From a checkpoint of a small multi-label audio tagger: norm batchnorm, 10.6 epochs.
Rows from block 2 of a small multi-label audio tagger, named by matrix and row number. Rows with one number belong to one channel. Each number is 128 + 24 x the weight over its row's rms, rounded and kept within 0 to 255. All counts start at 0. Numbers have three digits each.
After each channel's rows are labels from the 100 clips, of 14976, where the channel reaches its highest value: "top examples" is what is common among them. Only what is clearly more common there than usual is listed. The data: synthesised imitations of 52 everyday sounds, one a clip.
# convs1: first pointwise conv (model.blocks.2.convs.1.weight, 192x192x1), inputs 0-191
# convs3: second pointwise conv (model.blocks.2.convs.3.weight, 192x192x1, transposed), outputs 0-191

convs1.54:160071105152140115168123093125101104157104120135127154166133159124118104105129131120120098109114116164123156083113148066146135126089084162088167134166093100149126125160129142114111099112137142124134130140133114126147125116101143134085117160114121125096095167184137093126121122137132080126165122161119094160120076129132118133198095141113101113101116108133132136130091124107131099126137128167140110137121165136137161166123176138158095152172101093114143162086147154163117108149135122147106136133130108138135135116161158125086108120136136164104117112125141116103084100128136107146
convs3.54:145109112173186141139145138145117090154095148143129143154145116099111108124173138119132111097133134103146123150112120120158113177103163127076120172134127126114146118142146184096150113118117093135080089166165128165097149156118130118100155151148140086117114159091157119140154121153147164146130096157167158100135140127162139139157167153133133119132180171148105112107111123125173139125104112093156161144105159123107099106080090131134108143163139086087114134149106142153133131114129137153136100098129111121119121112168145159126112102142144146127146155109135126140156124165091123094
top examples: signals; siren; meowing

convs1.167:099169151131113116098099146122158169121151142097110130141141163169126161115137122138124134108139124198116137167147131104099130151092154123143148144151109118127108120103121183145190145135086102112136113176114178096157138090153113100151094159139144113134133148128139135171158128088139116124134174157115090118155116167091125062116163139117158137091102091130156095103131146142090111092138104105112129131125149132110106100160150115109110132128141132085125093132142102149104128132117123105122143114143100130121129122080151072140114127103104130137146159131081114106118151120131163115
convs3.167:102125071131102145124129101177101095099090149159118133144169097146148128118117083129141117137149133145113152082159110147090163120146154086117110119117156151157157127149091108148076095108130095091123124104097137156162092096190111157154130164125147141135107137170074161160131097105162135076145112121137127095165131099120140143130138109142117162125132125087112123103098186132143127141136102144124128136121137111096141150162152100142122095188149111124115125127148115141140175101120136118129113137161092131152124126118146126137133119136126128126120182135149132152093107140113134089
top examples: laser zap; siren

convs1.67:150130179090148137120104128137117119137126182108132149159135128126120068134177144141155134116123157114106140124116121138143122137118112149192106133116151134158127139155132147147114147131091110164136128160124091102049130138167147156115117109152108135172155112138156129127105126147145146119105143102137114104152124145133097125104132104098118138140132082086127125153103145169143145104147063120145153119151110113103133093140143126135120104186187094134144097096091141110164112199108132117123142110140147141153114144134100121100100105131105161124124131146117146172078116139085146133
convs3.67:140099150158163113100150106124167140167126115108119167165132078148171125130095156161129142105149136110157112132115105102160120148123172165093130110064115105171122119151129134156116115168110128121142106104126130110150156127104115166125115160063172157086131126136111141141121086148149099100152143118134118140132121149128116129094127165135153123136133104161144115128113141089092175110120128109124115108103178109130113153109108096137138141151172119130127095116081141110084160115161137170147111136149140179094092106130111142115141071136126134116129104159112118109100163123167133128
top examples: signals; siren

convs1.77:108125154104109130174125111091154144139158127144153142118160104118151101163147134123119105111120115104195142149143102103119106165124118123100069149156079118123143132138063141128139144126131120120179136118127123089155105120068168121117133116174190138139118110116127129139171138127143147133167139122160187114136141132079145124119130105108135137148148154151144115113111098135103119141133145111153097156134139169140109111095148126118135139147152111093129116135132120095046106106125119164163065129110114114124128143174117135109128102087083126115129121109142166140118109123099137104
convs3.77:140156152093116120115137154147103121138095134144148089135129127129122119095164077125123154165107123142109138114111120116084074124121144179117125119168138127120140137113125152097123154118109150104114084171109099109174117131147135138080134129137124156097102171141076112114136152149147131111137088120120095117154142086123121130136124150126186116106153105142122158121118130163142127082076137119133125147148135135084086147144119164094110135096140123171094139123122097145124107143159170139111091138137124114113084116119100103097159114111128150151076091124098119151101130125150194179
top examples: signals; doorbell; siren

convs1.33:135129146111184096137145113123116137146164159115121137145100164117142101151112179139084112162087122140110138118130123119134127166125131144120136113114119134163119159098127176141125112144088152156161098153166130113133124107154097117107128105128139160086084118153123103152109151118100088063133125115145100173151067132139150137091155133113093102156189100126175134143130108105124135147149137152134134127127092097156101139160118117067069118140111142137146125129181135115100138134116140142138111125110093129140147132114151136165108143153121104102115144112078133079135130109083129129
convs3.33:155129120159150132133137134119169132105135116156052113160100132110132130109125100150172099135114162155143116141101116110108096119094115116115139136140161117134127132157116148158182125133062110086137177118109103120126097149123149167123101116138083128114149122103158115092103109130129134125149112194115165124110128116125111091072094122133137104093151157180106128114074119155133138143139150166137143080120132143108117087140105133152094194110099104135121099105124106138113134117124113122158150150158118133111130135126123159186100107134126161113106103108108116128155114121125086134
top examples: laser zap; machines and effects

convs1.18:116151133128124156139147105129143126148118176120134160116103149115126112142128160119093119157152056150103145153103111170138113128106130103136142121176134145103151122139108161160169102127162142142150116107105105143129127132127164119114109150142116103162156163138119145127148116132142097101201131154128100130133141142115142085127117085123112119104085101180127141101147120168117078151147138124150123114105093113131152158145102086150103189112121116132162179139187154142150149112114132092108135139164102130122090098109108113129160132120132138161117149144084140138126127153187089137
convs3.18:156131147164134151143152152099145111110166104135107146131115160113132109173141111157123077121102139125141162123148108145124164135151133118120170130168177083111142130129099164120134152116128153133123157161133173125133167133091156126072169167120134118145097170117158124143123110161161131136126120148121143144117138106146103105126121118110132120136090130124156127116128148132097129154114113147181152140152138099096124083085161156146124137159177101129102171109116127119053161139143163156150135111171108136154148159102164114136131123126130133213126144115149140112115130133166138136
top examples: laser zap; machines and effects

convs1.3:092079114143133139182084077133122145091117131094118143126113133104141112105108117121085149107135076130143096132120155166156124116092117124101137116100121135131140120126126097156138030082157091121144151135149132128122111135100122143122135133201161140154152090148147140127104123124121106103135127119153194119086141137164134121083115146141106134139166123113087109107116140116120107077150143089153136108120131146142112108123127125132137097117165106076136110116126128125100099147133077103148102139075131118146121140147117129111121125161136099104105149090110111123109131108101122100
convs3.3:134126163165128185160130120158174153124093152116149158086110119084167159146151150142139083159127133117174092173109112099172082130137124112114096130081130138148124148107129160140120117124127100143116099086130125122154109149120088099116143124116149160118169161111131102127130095138114155096137143162152133104104114101132127092111171086150141142100130101122106133101097108103121135111110166150174175143159153142127147110190100147118151105167151138146118126114136174092137101152147118084121130126164105155115149133124163115144113112144157160098126136132112127145127123157144108130
top examples: signals; bird chirping